Weights of a small sound classifier.
Model: norm rmsnorm, layers 8.
Rows from block 2 of a small sound classifier, named by matrix and row number. Rows with one number belong to one neuron. Each number is 500 + 40 x the weight over its row's rms, rounded and kept within 0 to 999. All counts start at 0. Numbers have three digits each.
After each neuron's rows are labels from the 100 clips, of 14848, where the neuron reaches its highest value: "top examples" is what is common among them. Only what is clearly more common there than usual is listed. The data: chords played on synthesised instruments. In brackets: how many of the 100.
# fc1: MLP up (model.blocks.2.mlp.fc1.weight, 768x192), inputs 0-95
# fc2: MLP down (model.blocks.2.mlp.fc2.weight, 192x768, transposed), outputs 0-95

fc1.726:462527515520491553460545568541446473493572556466458451503428512502560576501464553480488476522482572547540448479544479504553476532458494486419494494405515467574523471543552513521544557506445474488524443485519502394521525523529481477549545484482557503524469443582486503498429479469443479575
fc2.726:483423478452485480530506539497518492442511513524539481543541479519482521478535475445520415475538476533605493510502469498441496521532538569511489517462550413477513470515447542499479499478400503509482486508543464503464551497472507472502474417557481441516448538488529524462479484530565452498
top examples: the note A# (72)

fc1.23:497442504440474503428488484509468521525555484449494418541491461505496469488364481474509493616443525507480462425462460504577459528524459447488512503443477626533527498506471522460507486457496467565499504510454490455464519460474497446469534500502483489509531478456466512517538453481480481479
fc2.23:475449479505575460494526523512568584505507496452505501431552491528494521537492552434504525471523571562479515513480489511522473500547554482534544464523529532480488482514410490492550519458571466508561500449461499496491491451555522498507512412536443475504483599549511533477469511541530522547
top examples: text has "noise" (40); marimba-like (30); vibraphone-like (28)

fc1.85:484514503480517505523458474465432479469476543465476488550487540488475482472467444503480519463490570441536436480550461574463489536467500511447492503521496511518492527444555474519455458534435590468504492465459569467473501548485522498503475470460499491498576453564516489455509566511439528416
fc2.85:492504551516554536502463594544502500448547512563461589517574520488533418465512480489484508487482491524453494451468616420577553548475506570570481472452497494506463476588555494477563537486497543516485474499511522484532471471526442446525523495483526502460566497545514531443533544553483545442
top examples: the note G (69); the note D# (60); root: D# (28); root: A (25)

fc1.756:514526519575483556482500474511458538490521516483534511512536484559525530481489488539506469447525458483469473524454493498507516497446518468493483473564527507454481451475563506457574504482482520440486480508564558568431509554528490449467623481500524458457498474565481498500474459486522535517
fc2.756:490523512462508547497522525508488550497487474603501521503493571496500514440450537465451487451513529558531453422451473554462487468533538499435489545406552501372545483594489507549439522528517443448552504437511429436488518477481497527446460552508526497464498514463497499487573451476555514487
top examples: the note E (78); the note A (75); root: A (55); text has "noise" (35)

fc1.607:492546488537518463508513568488478481493536509474546496430397443583452529462463496486495570448484457487483477499503512447643535454544539486441491478463555592466471477547542496441494497446547403458556486522427479514428515470489586499473483430506490492505515519510512525491524477525523514493
fc2.607:504333529472544496494531506511463508472440503463511486512389499469449467535505523498555510508477568533427479550583507565522520464451475477515488474479564487538514505470470471474518497464485444484431514544512511464466503549454483506498500510491500441425511512432512453535494515491467513477
top examples: strummed (68); vibraphone-like (41); instrument: marimba-like (39)

fc1.222:536470476485519551497500494511508409508526569545565520496513516469484495425539520511530489520437511488522542463474513532582482538494529499526528475453487496512442579538460526488541577501519489481535464521529455558464533489450507477505562525447552449552438477441548497497507458447465492399
fc2.222:498471526477445557519548501582473506565486518500476518587482497451484485546550507535506511523462451480560541566466536507453487502473566494483545516481549476530534445538531483469528504486515516481549468521481527512471433452522501448471583549454480523483475512584452548388518506513515494419
top examples: text has "noise" (38); rumble (29); muffled (low-pass) (28)

fc1.525:550472519409536490496444500522503499495522528533466525488624442525518482508545568491475529441454447493489570491444501546446491475532464462518426496496464530498461516519516483513523456524518457483484572458556422473511460472482515562473496493501458597549552487434541480434510450511464460490
fc2.525:499536532560490515535492516488403478412519563522498439491463601427456470515553494541553535483496537520480448510501624452611466433558581508487477473460515488530480498474501443519510545520519495417541554523516463501470527471456442522506543496476546488521547473428499539442493515517559498520
top examples: vibraphone-like (57); marimba-like (40)

fc1.718:521469395516425491476525526507600413518489502485460492516541545507505491513458462522473570466547494531508467459503512553499449486522531416469498406495445475535480539533529491457582481547501510488506537504483404493417494501508542480504506412521484575462484527483469511534517460478547537573
fc2.718:458509549547491495478426526542499552481427519467517494538445470486436478492501551505509425519467510489515552587555517427435472506465538567487483451488458477382494486509543506466449470474500500407480542493537517497515508499484512474529510534524505542581486457511493461516462392460497507461
top examples: text has "noise" (40); root: B (38); marimba-like (29)

fc1.469:511542505503552529420460517445467525524440535488497484433458498503483539487478472468466509567533463577497477507517484505464514568502553483563456551503494505422463496548498520494518496396534420543581472467522504523453529580516451518508493504539481470499452456537439524547506446513525490541
fc2.469:436483502469518498396494541463460520447459542429520515504493520553502435543554484454556479488495472507578535542418478500469531468406532511493522574505481478556457482535511491499510483509568506459481559462479492469536497536509483439494492539563457504500472489532520497585452450495469503479
top examples: the note A# (63); the note F (59); power chord (31)

fc1.580:522464540564528578472474555554555511385493471502417475470595431528476587508512516512485469513525504546506515511455492438459468490435455500490405469514452430481536488487497554513503484432420482525567525504471494564513506475480492523522516462503533485504492524498488492488444449444502462467
fc2.580:432526551552568523474521531509494537473471563520531459538482466487494448544478542486515423568486553499479547541517544540477497473463503496459500465480422473466567492543579462501455493489518486441476495462520523495467501534592522477541415530506594488471481525510489570493451573453510534439
top examples: arpeggio (84); playing: arpeggio down (63); clipping (25); text has "clipped" (25)

fc1.425:462509538552562507486427543453482484421473550543495512477538528512489478512489483569533522520545474447455522484536504514495425479529486511476461452464534491408526558496482540520467432469484520520511486515466460496436569463445541491502520490528467590519451505485424447446447472446425523488
fc2.425:515503466485490488478463569423513580453516577507502483501453515462540473492536512466396473478501524595472514531482477471497462417428524569387455498556526465497489541477515486512479471483488447512571468544514459499519473420558522495478468465470476541495500495501461487492506438514459618505
top examples: the note A# (76); marimba-like (33); vibraphone-like (29)

fc1.249:489479497554433495451531526513520470594478512515442477501490534539530594517384403557466515511577491615475495484533470477493478527457485554539492426492482473471535552543484509447524458485549418532515408493457470483511590537473468479479536556505535501493543448429492502432516511444474592458
fc2.249:614538487490511511507519537471484467480466481437536536532459549448584489519467455460588522465494574486465429512426529456472496549490494437589477462494585537453521509483515522529497455466524495483578503554533505543529539535554499599470530583518515532477514462515518561465491471522515480591
top examples: the note A (67); root: D (40)

fc1.570:495540407534500513531476541441546435585499554517494483511468520515456499506560523477448575513439535477511494464542467538500471523471493503506417491507537511515515541523518459541544492473541588468495521593520434473491517446537490486479460507528527593433516548518445439592501494559495488538
fc2.570:449575449556447514537510529469506513528452474498525502517470445490511518506497542505551506571441496506561541515626564514454515508498530545447428561475444503472518490464557459494431454472476494579551556521536556538517440461511459462518530568520520564508499480504452481575381509556442500538
top examples: the note F# (100); the note D# (96); the note A (90); root: B (59)

fc1.423:527510543472522480543535479602513491493505567540484528470531508546470491519391514461572558551537469472536561498554408506514497528509483513537524539463560506502492536512533465491448581592471509472516503532517509463525512626573485510486482498516503543519463512488547496460448534513497475505
fc2.423:498488563460454504551512508497515510556489503504478530468615485543504517488517463512547546468498511485516519457472468561481466521537415480521472464538429538464477515531519474492513547529504499558517479526455506585508473433491464439507476410502495502521463461508541485442535604531511561500
top examples: rumble (38); pink noise (36)

fc1.111:493513466485542485560488549453548532476523528544546470532477488557507459503474519470535490514458451473516542455431567518476496457544416450532550468482418506537483498497509466452558484547516469531503526562584494431455470485521439481506471528462510513528450485480503514515494459539470500433
fc2.111:517533523517446526548512514544506464474448502492517518539493476492532562462511543540503448484495510460458448502410456489535536529585483472528485483502458529533477461459483466516461500531538512516494508527512482558396502498442580542428525531570529461487480558545442524551507507540454554450
top examples: the note D# (100); arpeggio (78); text has "string" (38); root: D# (34)

fc1.735:449566466512514548472503531450493455563501447464490548492497508540514557524488489552456476505538482527534485522466574609473590517446509376546491542511504511415489513474499552501506569509496500516534482568465544501541487505483581465467496545480499495484502454488571494507521489452484456512
fc2.735:498513456500477511519471468464570432528503504570536507506445453516508459469511555485502481498499570498456524551533431493526483510475465574455526493468528402525442448499542465421502446504494537556425559487536466459525472514487443525457510502531511491491495529503452443529474527499526433591
top examples: vibraphone-like (51); marimba-like (46)

fc1.635:491493470507528490506477487429468525456496490511436462470467343457390536481526557526519463473582563480448435520522536572466472450490519545514517494478487566506538500469506437483545480559523525476453456511476546584510485518511530556455480496490509527498506468487517507501471452477462524509
fc2.635:530423515497475427535487481523511502494542507514561513382514493534530486502565563519498494446570523623475477514448514502580497417502533469596445508528509502457467517526493475500523544513570440496525538479475527479491539462490431512466502504470493487465486523408462586461517536513492511576
top examples: arpeggio (83); the note D (73); playing: arpeggio up (60); marimba-like (31)

fc1.223:500516478526549509453405577488498445485481435510598537535502499576472458552477494479494531535505471514552476480523436530506533526539460476526531499495435489445503550568471487501508495498505529461481537444481420459549507532552486547519472449592494419557461526592518502582500468429407470523
fc2.223:445436491433535465537528544526462433510580466422499604497526482568476441454555479513510458507486498552473581497464492470468461472522483524546448515434499418486524499550526552512472526506508480469454438430467475477418575529520539483467513473564544513441475491520518589525482462530474492523
top examples: the note A (94); vibraphone-like (59); root: A (59); instrument: marimba-like (41)

fc1.43:472545399481487542567475487469514467555477494443507541475486502457451539505473496496470539530457515454466528451490536476496516493465481477489520513447495476496476496511592498537568442449498536488514494499547504501519590527444472482471449471502541541500548472503492483480401462479307515512
fc2.43:495548548473466517526433518478490507452594537475520511474516474561507470491420459502500516567382448493455492510522481469483507563485457514462506565471506466527463483430539506499501475456582482495582527528424536539565511436520529525512543507557552529523489491523524443469510471515491528472
top examples: the note G (96); the note A# (77); the note D# (66); root: D# (41)

fc1.214:520499509496545558427545395525512467495523434512421399528502544503524466500527468522527486628515509437551526482443489512451504507474502495480594482508506540492512388508476529496468501473564407579522458505484482507466494477486556479445552558508470492527539552518455492531469577578507455463
fc2.214:502465444544481511514545565540555562486471468525487532476482529493480536520498545486458467544557521499424506528403443510567466515465417456524428492391485542471487495479490484518494487537457485520549482459460502455525501469510487432481473527497465489471520478591471490444554543541561533495
top examples: text has "noise" (38)

fc1.377:521486520395491579478522519486473475535547509574528407603551537470505506576491491512506490511467541498460514487475505490577519584413456516527507568472500477459530466545486469484432474464529535529558519503494520513454498572470494440450551521457490506490458500501533518558406496539489447488
fc2.377:484470518489559556425482532559498463496404481487485514459585466455493453421557524503525489559545540539557503560489474476522477592542537519519505500484523572452511463494525546485462574482448512414583468487506462460469505489578454478508537555537521530471499570454477499444515462562501479489
top examples: text has "noise" (39); muffled (low-pass) (35); rumble (32)

fc1.62:479504533457502461481530412591490528476490519537492557587498480498457447472486538498515504461582535506501484544480522592507410507579484591515526440535434461564452486467493454493455483478517436468490443517537518546496508502517553456538517505445481460532468515500512452507533515397514488486
fc2.62:511451521509513530505490549525514516558493510465447476401484538487519492535428567482532472487494528543437525528466478507554534550518418452507553504545481509604508513504487467504551514509507478511489470567462549544494510482513550503427533529455564510444442423581513412529427502491475508501
top examples: arpeggio (94); the note B (72); playing: arpeggio up (60); clarinet-like (34)

fc1.765:548509520496448503533490494555456490514512516555475542502475443456463483474467544439528551456514473493516468434524537563499415526465545526465494429522497451468543501522566519513516503476529452491485532423551524552479494516547461484498540501571447528527490453531426487516439475497583510506
fc2.765:478512457507493482500455589502488435504460560524521555441512487479462538507496449554503447495518481479477529518523429553552540495478489496518514505489601537517481578509469500469529508535545460497627477554466501511552489432456475544527489524535474509558491515546527467519520460540546539474
top examples: arpeggio (81); harpsichord-like (54); playing: arpeggio down (52)

fc1.244:490472483523479583474560456550481604489517539467518526516546509533474475499478504561527498467461568494500562510423516423542538526453555501471473452466523510438524478494478526622578515475534479514451429473499544513557513509481525508538520491579529518565524545536492502436516514457498456480
fc2.244:440513558544507447491490591485496478483513572498458488548445557546524487524510522481547544438515506510461494491523555511547486487468461537523535530500461531440494503493436511475535462488520557514478434470480609485490536524540471521554517499514496448454467531483542498472513515559516486500
top examples: the note G (61); vibraphone-like (45)

fc1.450:485521490580528534474513545523576527522490533507460473452520539521350490500520494489515487527528496457465522390480532516513501492382496544513494470609485464463549508606448484496500497514515502528474504535481503491487499485499487562425520525500511483499501503489491510489514478484526516493
fc2.450:474491527527490413552488517593483582543453547415477467462500509474513532530566489482503550435466473511479458513437494517474466525510448485514475511524525473450487472576440481485483565512478491483517453522508568538485461495574491504471567497488470493442446439525518521486492547511511492513
top examples: text has "noise" (34)

fc1.102:585517483556517519580520492549490513426498541506395500509603535542545496485463520552459469515459481471440473449497567519505463504473488479494469575480499453521493519510544507482488412413480506484520430442591511504497484498404461535524414519484469503484455523497463536485501472519470461579
fc2.102:370510510531530486507434496540510516502502516469537492532462472574524516460483562481491528503482522473571558499517499547445535525490482478423476487521544428538499528426533539565547503547488609521406479459517545546471519529504475592550524532525455486536521454470437540483449486517456557508
top examples: the note A# (97); the note F (73); root: A# (49)

fc1.109:511529460499493476458487501478461595469485495507470486494528522434509472494565509488414443430473428487508481459525491452463436560477411446482484506484529494534482503471474516540512492532509485430455458557524482526524487561539456508528460432558551440405499481544572502466438485476507417575
fc2.109:531552483487482561562478521522481527504523425503508483524520566471583533478558551504521541505528476476500475462469514475446508506497553504426483571443460508501455517538490470535553421546463568576511489418524539498551594477510472533508494539499527466529529449465543458446448555544526517513
top examples: the note G (83); the note A# (67); the note E (67); the note C (62)

fc1.661:513511483567561476487506558433520464571371491494536452549466488532508476512458490518542496526531468453484536534465455530501500480458546478518513465429532551536524477420545490509448488475475506527527467577441468554511506463459437454394517572477567450481514477464460507517553507529536519475
fc2.661:489462472426477523524519540513548503482499430486555493519539516496539530510530474511482559550527509476508451556548470534462547472523464479490521553531551516503535477466474505540480465499548459516535478441535513474591390467506543489445543541449436500530493539480532502500582513487470455538
top examples: rumble (33); pink noise (31)

fc1.463:463455603517464491485518458512498514483491471456566479534508473519463577436528455541504494498527611460499521433397476564488506511475516582470475475477470510521447532480496525574450543467461459471561462544546517519531469479450478500527542505452519517475542548458536432547508535489490497523
fc2.463:515545455513500481499453568545499470442536446547498514546473539494462429500447483465513496552500466525515482525514451503499481510562490464470415464448493447486564582514466448523495468491532526572492497478461542582552507466451498535498519538555545593558489485468439481428516450579522512549
top examples: vibraphone-like (27); root: B (25)

fc1.380:487420508476493518501463503520524488482539476514512545482480398576464507589440478486509486476626444518385497589471495503541505560561538523502494483551454457504492480438473594582471528553549508475507494458498513463511478544584493567540546491519616489533515510500517507491558516502491507497
fc2.380:506440493492473441498536478599555588496485480486502508470537540441517449474511508541475527490512542525463508541523487496504432486509490453554522484487455461490534487561486497508531499526527472429516497455529495489560539543452524529495448440520406463435415466525509513444521503509544498543
top examples: rumble (35)

fc1.256:515500483445508440438481489504485483523557411524508449472510436457489525508507532514525543538515458576479464493444552546522525496488432491492516590541475566417454475492487520510526550493568471527515471550520471541515495517625453466472480475433545564482560467509480575548494550573539503460
fc2.256:561517510518461525519479500526541507501511469546551466479468400506601478539520499520541496531502541559554524472524433499503410518464424514490517477532483548505523464514583524484489537457501499550518570521407468514540473518432533472527451550447496507495519427490473482456454508524540500460
top examples: the note E (77); the note C (74); root: C (38)

fc1.588:464500529410510420491490499498464497454492414495513580659454496492629455508502469521479438496485513515551555468501457525432523510547470433563521511526563457524486578559520476548487535464440491497502495458500498585530491494534463450559489548488470480504474474507470454480460518480487490490
fc2.588:459404546506532545601524535526512496478522510554528530465515528515517452512492491513487479456460489460476498525515559511507518499513399484501460557508533504564507555520438496386429496470464505450434473450484482533420489480497459465508529434433487466427531508533521491487520463440481563531
top examples: strummed (51); marimba-like (35)

fc1.278:492493469488466442548514560476447589548460548441499509455447494443537424517490544470509476464507530477493503531514531459506548514497485499467449407475499473449462464481476521449531470448510493578533495425522519464515444587563590470499565473432471522545570570508498471452495489485474496515
fc2.278:438471505497525514462469412499517484501516477469459537558535461461557481471467452583499497455552419491591507488559489518442447518529545455452541477502475438493515484441517540508435458521504577502500432537474498470468497547524461475487519539477518508528508497489504517536545492492506451529
top examples: the note A# (95); inversion: root position (83); the note D# (77); the note G (75)

fc1.225:477452507518476457506409525479405459556563508506446476554451477552450470517525505449493532496487513505527447489473473488477442508526448473463527484504462572536523428456585451530476398517528503548480500429529509392497414487440518592526563567532461508469497488455498530544488523446546510466
fc2.225:595448494534438542505486456489520533500489471446532463561535511511436505525432490462470520545475473483488478500489409428492489509532504428515548549550465514530469555517459440469491507493454523503502526483503473450493529506483455547555438423515464451542566532470462528540533613470483543482
top examples: text has "noise" (40); root: G (34); power chord (26)

fc1.426:527523519416521497526522405435492485556591555510431457474415405498482493505547484456451478539541483501540502493507488450430388518579490466454520506566505599538473498506479536566465432536531538495485522497578511455475467521514504497506462536449437512506474505554467539486486475560513481531
fc2.426:503448521479511528564494511480538526435438534489531495492519508431520414536511489510494528509488508466506455530528491475464517476456597584570506457547538520506476506453453447490522479513465466528546531526493451425517493561406499498562519519450503548486418510463429496529523518464506545464
top examples: thin (high-pass) (30)

fc1.694:484476530527487551527548481577517510504628553517570535455496523516479505414511531430538479452469418502565566485480494560559520558503468477500486468378489516545496531517559548477574517478490492541472527518502483484470536579489473494531517561519475502505456525456492518520473484512503511505
fc2.694:484471484464477427609457492510507503516561508499535561541575478491561515460525508466502513489501491477481510486471505486507454460538506468492451503456519417515497427524512491467528467414430552498528463524588462461502594468485514503497484489503536470487535513485559503494516569443501468449
top examples: strummed (86); plucked string-like (27); electric piano-like (27)

fc1.311:483523546548432429485546491542474440505474550526483480459510509528504528531558459542513447525491515538463478590572561552533452491449516499561461468497563452480478508443473471538471498440422502451497496457513491498549485517499486495562472473459493501444478493544469536494544511505485515527
fc2.311:494520532588494526473452564460530519504489601491514564479416523496435534548470451473511562561543465483533508442463509498513536481530437465522465508473598461552505517501517516523437529460461534561475552560521448538540493487452526564471432523479459512544490499476437530511510521529476481566
top examples: the note E (99); clarinet-like (49); square lead (48)

fc1.105:524532542460550529472536538519416488490562461614447578496482470484528532439512496533510535498452495468482472502563468451528536557561506531556517505469526476427440564475483468560461474512514497481489482540507441561515457503457448482484492462470433505576489545520555478487477493535516513442
fc2.105:581557519501537482529511512493529510492465518553500488568461506459502419529486451557464640500480516484522524498483443517523513516474509583511510473437539554542430531532513547454444472507546484528555546478506510466475512479458508573481515542549524501488446499473501453471557536523476460508
top examples: the note E (83); the note C# (69); root: A (48); marimba-like (38)

fc1.98:559427507509545497568434512468466521529483555412497481484487548488577513561475500477497489495497485428410523537507487445438464505549462507555501478504504417514447491518469500493419453547472463532540526541520518510515410472489481458433499495548520544495523464465485613513512458554533538483
fc2.98:481530506528487467452500467576554392489517486484533440476497492482504529527490492491411485469471477484513448544505533433507447527499494500498533510577412476462517515491472423483479484527454456464493516498568521449489498574497563511462478517461460455495482466505467481468519499508461536492
top examples: thin (high-pass) (63); pink noise (38); white noise (36)

fc1.755:488519503529594516473543425537551461487505492536465462482490514461511554486484546574415492512570412433513455520527505478480478542511480437537512556491503495521522452463413471500459529479464495438490397543532436493449514496484425477532451510490545485414455571436448522482557573475527535528
fc2.755:441569520473492540414449452393514444480565487476532502503507473456541470461570482505475501501471478459494491474498501527470493533517439538496550480481491452507479473530495523488524479519505497533549504524492460463446459547517545515545552472450463516546467553519479535536471469556507526524
top examples: the note D# (99); square lead (48); instrument: clarinet-like (42)

fc1.698:552487546512411456543466514436394465509583531477417498417510506502503524476556491495510499467502517620507506442519511504443501526531491512514463583494466487559445493418495429477451435569497547492482540487548620547487472484533492512413497496495482539552469472552532517500533432512485463500
fc2.698:527503443509388412445527499550495438512519487499493481495479515522498423488548557540500454515485462476513478561509489504467489523473526475546476460512495558488480515556493445477525454471473524504499508467492496518487509583423503467490444550538524470489505482503489538424547514481481552534
top examples: thin (high-pass) (39)

fc1.459:537445460496467447453509542450494425508529460528521433573476518512437508456417506512505535553449489393506516464538484495511504561498504537459518509427478483539525534502494470516554451534501522486497498550497426601436481567495434437527421528551542560469500553473560429491459547536513501554
fc2.459:495559509477499563544482502567556528574511514525491455499506490507475496519409537458529420562488493458519535531530490513464564449508459492520500560556513473441517502438486532477570473500611457540483491510457560430455479430521471530511447513481467523488485447441515464516497499467454479465
top examples: the note F# (100); text has "string" (45); root: F# (42); root: B (27)

fc1.323:497439466556481538540491551486581562578554525547459427475468507480483453482526474482465528543541526527504472503505501496521442499524512574532450488485500462594612497525478507521532457511428508507562503475463452505554484468471506500520477510509468510552448539468486566504595539455545567538
fc2.323:457528507406533456493581452411555478470459453456486462516557527573492480484518462575486487596500560399500562471489460465412532522507447480405504486513488531444456490553471479473538489471479471509542515492452490564445478500506533565522554551490503498464523453470538546530473433549472501519
top examples: pink noise (43); white noise (30)

fc1.321:532479486449515556515470543471445508433512450561532559495465488487570512532486512519552470558466515468487511499512512515515540525482475567522508565483519450483501526489497502570564509456533463473463495533560492524568532548617590499484513550415502518578467497517504504483591473445517570488
fc2.321:524526575449484514498483534551508460509495487559490499518519473517485468479427508505508490533557504485577477477527525582500454458528448515392468507444465424572526585451464522457505597486477527486478484486454461491564500522470495497535531528522471473522493499534459530440490547442483528501
top examples: vibraphone-like (63); marimba-like (35)

fc1.21:509413392452477477453468524437531500518443493477482532479473480511489490554491505487566468462532509521551483479557582478518486530528463503519477473512519507510540490511545513421548456509420494464456445442483506511520533508406504473469462474417449434563510547502531523539543453527474437470
fc2.21:466487483490486537512507529505459486507415516482460574507605498514482504478588462590509474507485536520638529513490538501499562531514530507522544507554558494425500526540481503527484486495462493486506604488461510526487508451522469515446473523528443424507481484493505479480563464431514570481
top examples: the note F# (61); square lead (40)

fc1.398:468498430443571493491522452574483495465509485500515492512512518552482547513495524554500515610559482438484506475474508483497542480510441500483489556455513492457505512494474533592440514444522391508529535524486480498516561510528525504532505483477482463473533531445542520520500522466505512474
fc2.398:510556520511475481470503504455512485517501491419529537541535513500543541487444541504560470513485548479469491506517576443559521452470448422482537447494510521530486486490556525518476466506587516520461540492481518461550489442505499457495514554448476518534506467477518464451558557637499528465
top examples: the note G (74); the note E (73); root: C (66); major 7th (53)

fc1.156:454365493452532517519506495506544482446552476477395523463520488579450506485467488494506465538457445456585505490536490477442574632592480522573474520505475529536494558465492438428514536528512510487524512433499557507470478510533498539526534504490523543488461501505481499509455486512468524501
fc2.156:486466497514536559470513511527464555531364446492409502559599483510459393427530508541466490523428542503486512488448521524561500596512502505434472553494482530472512509500506549494502434528472489563535506488459498537504500455510518553516504471518469478507446532544415498492486500507489453512
top examples: pink noise (60); rumble (34)

fc1.159:487459509524476526487405506491514461586497552492490452496462458537416498456476477473438481472477429478461532526528516552519591488463560500475527471504564547529550473438500456407548467492501521507498505539444492456481495489516449487482487503528464559435530452479503553471574469449544471563
fc2.159:534498448488484463505431485578500459505486474485540445439525479563516518511530555566500489592514475511519507490500509490484421524510556481565485522608492514481498571551472442502498523498489569462479517457502523420519493534521483488507485506432507463440529469461446512492501513483475472517
top examples: rumble (48); pink noise (32)

fc1.568:551450488498489533494542459505491489415494560506517495484484538487525472504541486446539490500562524529488495530495542491505523505481443529520491490444474572518519576493476488457436434344461542512418494454516485506513477554459458522489441564502449491498533494511520589433501515503503483450
fc2.568:490474512456499538513467477507460479496512567508528561468506548541553475509484435447472519427491467458497556468506477513466508453475467551460427463464489487525479473495563569490559501560542534544462529552553452474441521462482447549434471532464517520464543415500527517457512394489530554508
top examples: the note A# (76); the note D (64); root: A# (35); dominant 9th (25)

fc1.218:495578514487528501488517509532550476564468506443489427550451537501500457508513504489516534477482501541504473465500493484506381491460478479461490543491483522544448513491518504476473480538495555525474520569536482432532544529479466488441485561499514450548542431534536523582529551469481502440
fc2.218:482509499495449528519542496492485493500528478490476491501444431586563469509535492511550462509486391474527482472550543525477570472461467502403564485518513422510526529486524515522459503396498538556526527584442479468512526527434539557511495494489524580538475525469455536564469498455439550456
top examples: the note D# (75); the note C (69); the note G# (65); the note F# (61)

fc1.365:571451434487489457448547449438531609500448488460470533467460494508490458508514428532485493518478501530549495506511499493551555535478514540496603521521544449507507425457457508503512498452463460523479486548492488491514528463548502548453475440450515526473477439550525424505443503523453442524
fc2.365:436559499418454554523523558523498461518501466516502493464534426480470428594523448504517518450541565454475444510490475461499502467474504494443469536473449557523438526552520530491465549581528474461486484454501478486568534442544473541497449546506542510542515481475519530528486553435534475418
top examples: the note G (84); the note A# (83); root: G (57); organ-like (38)

fc1.308:509403469498526476544522482512465489466613516523419539484550459501449464440511494535507517457536483421505457508499505468516453555510589542498539455480540505503466526589503501519521538472461469470461422507474477422499472536489425436511557448466551449516470487521503523472492481458530515530
fc2.308:454515552460445469472496494544487513363532482466514444470567557477571476481520494472489524528499520542498408574489478470483429541544534481604483492507476486470498482552445495438513540461486475546505436508494459500442536513511507511496508560423453531461463502453468542452501545530471479461
top examples: thin (high-pass) (39); pink noise (32); white noise (28)

fc1.656:547461524476454525488490485497539452535530482440481449530451474485570497513459473485515524548487463463492486520518590598503556522444535493513508436461486518545569417508490535476500520479562531396560492463477457467523480503440564464442481464506486391474527560511494456528500571506494454494
fc2.656:510468506458571493545526584568497564447506501474519509525522504467520500509544394504424541522537490504529503499538453435521512460510515579594467491436446466517540474496431462513517526537505485488533511412427563498512486511503489527485484519500523487492622515465539475490576465466455472569
top examples: the note E (64); root: A (41); square lead (35)

fc1.8:470467459551541485478404489538490488501504547535519484578479489565500461510531427519528500464425434466487538531503480509539453543529467534468554447503492502482454412458489513554443518530438478544512446559492465471457480457500532437543466412472575518443496470474494531456471438548477546467
fc2.8:485496517550496562463480465503550426495470478448463494466598527418544482570479430585499492519509433553455480511510474466573470475443470546517533522508493499494543454504478495506439469473514482518536468570481527476465496479506516529540533505522462501565489506459453512468532546411517516550
top examples: thin (high-pass) (60); mains hum (35)

fc1.174:499462502515516546479501548542533515483545523494422287569464493525498497516479512460525479506496499482523513467494525520501468598480542483512463522470474495511502493570525408574466468495518423515521474505439494517511513516476520528403513465490512496488483491482455503493506549494497499492
fc2.174:500450507503525457511486477538492517433463522493529468454543516464513404558572507468473509503464514493525536553509437550521455561490518474523501503520489513477489445537456449452482581500435469457484531473478549509539495489458465436487543482536446413373515472533509508471467532541508502529
top examples: pink noise (38); rumble (31); muffled (low-pass) (30)

fc1.529:505495483473480549461529554509470518479491483507496416412486433484429515418512493469508515526530518532510490482478530532492467513411541546524471486474481540508543553485512415485493487505576440481468506499446545424455534511531499566641521535474525507528528499494542485545522531476545501495
fc2.529:570485537443499491607474536513547545556524460489436536457585471505513488462483478518473571502498529570408471560551505528558513481536484456505515489523529444507464482477551498486491520557573435475514525510439493496499489480554486535497482531449459459437535505448492500539503503506555508541
top examples: strummed (58); clipping (25); text has "clipped" (25)

fc1.144:569463511478453456482549490551464569411549564446472542509436508517540479456569498420471516526508507478479475493490501457544501466548454527507477467482542494440459486445554463509455522556463598501500495553471466504477482521510495442500548501553536568452422465467544486451555503490494480450
fc2.144:518500569570541512454407465595503485497476514497520588514459444469466508526540546480519522510569484522500485453508547515551456529511521520549482541510451581480496496528536513433524509535497460617461540530536455561592615464502497469524457457527485525503466530479486504543480516469497496479
top examples: root: D (43); horn-like (30)

fc1.642:494482502531528556482466471495490478440509509509465469514405495502436595490479474465472438544518482468535510511456575490557410487515514557554550512521517505491465491480583498524481529532493564519511554488592547562454521506513453567520555453533466572510471511593412520573504537451529510525
fc2.642:574477514531550450539505530515529465454446554477499486462477444527587475581550524518543415492496498525485483543436509533532529521574500507584513564511489521549494496486478481509555532493451524503539537542484454539513472522438565455470503497493472495481489504536444475489498581424496568551
top examples: arpeggio (79); vibraphone-like (26)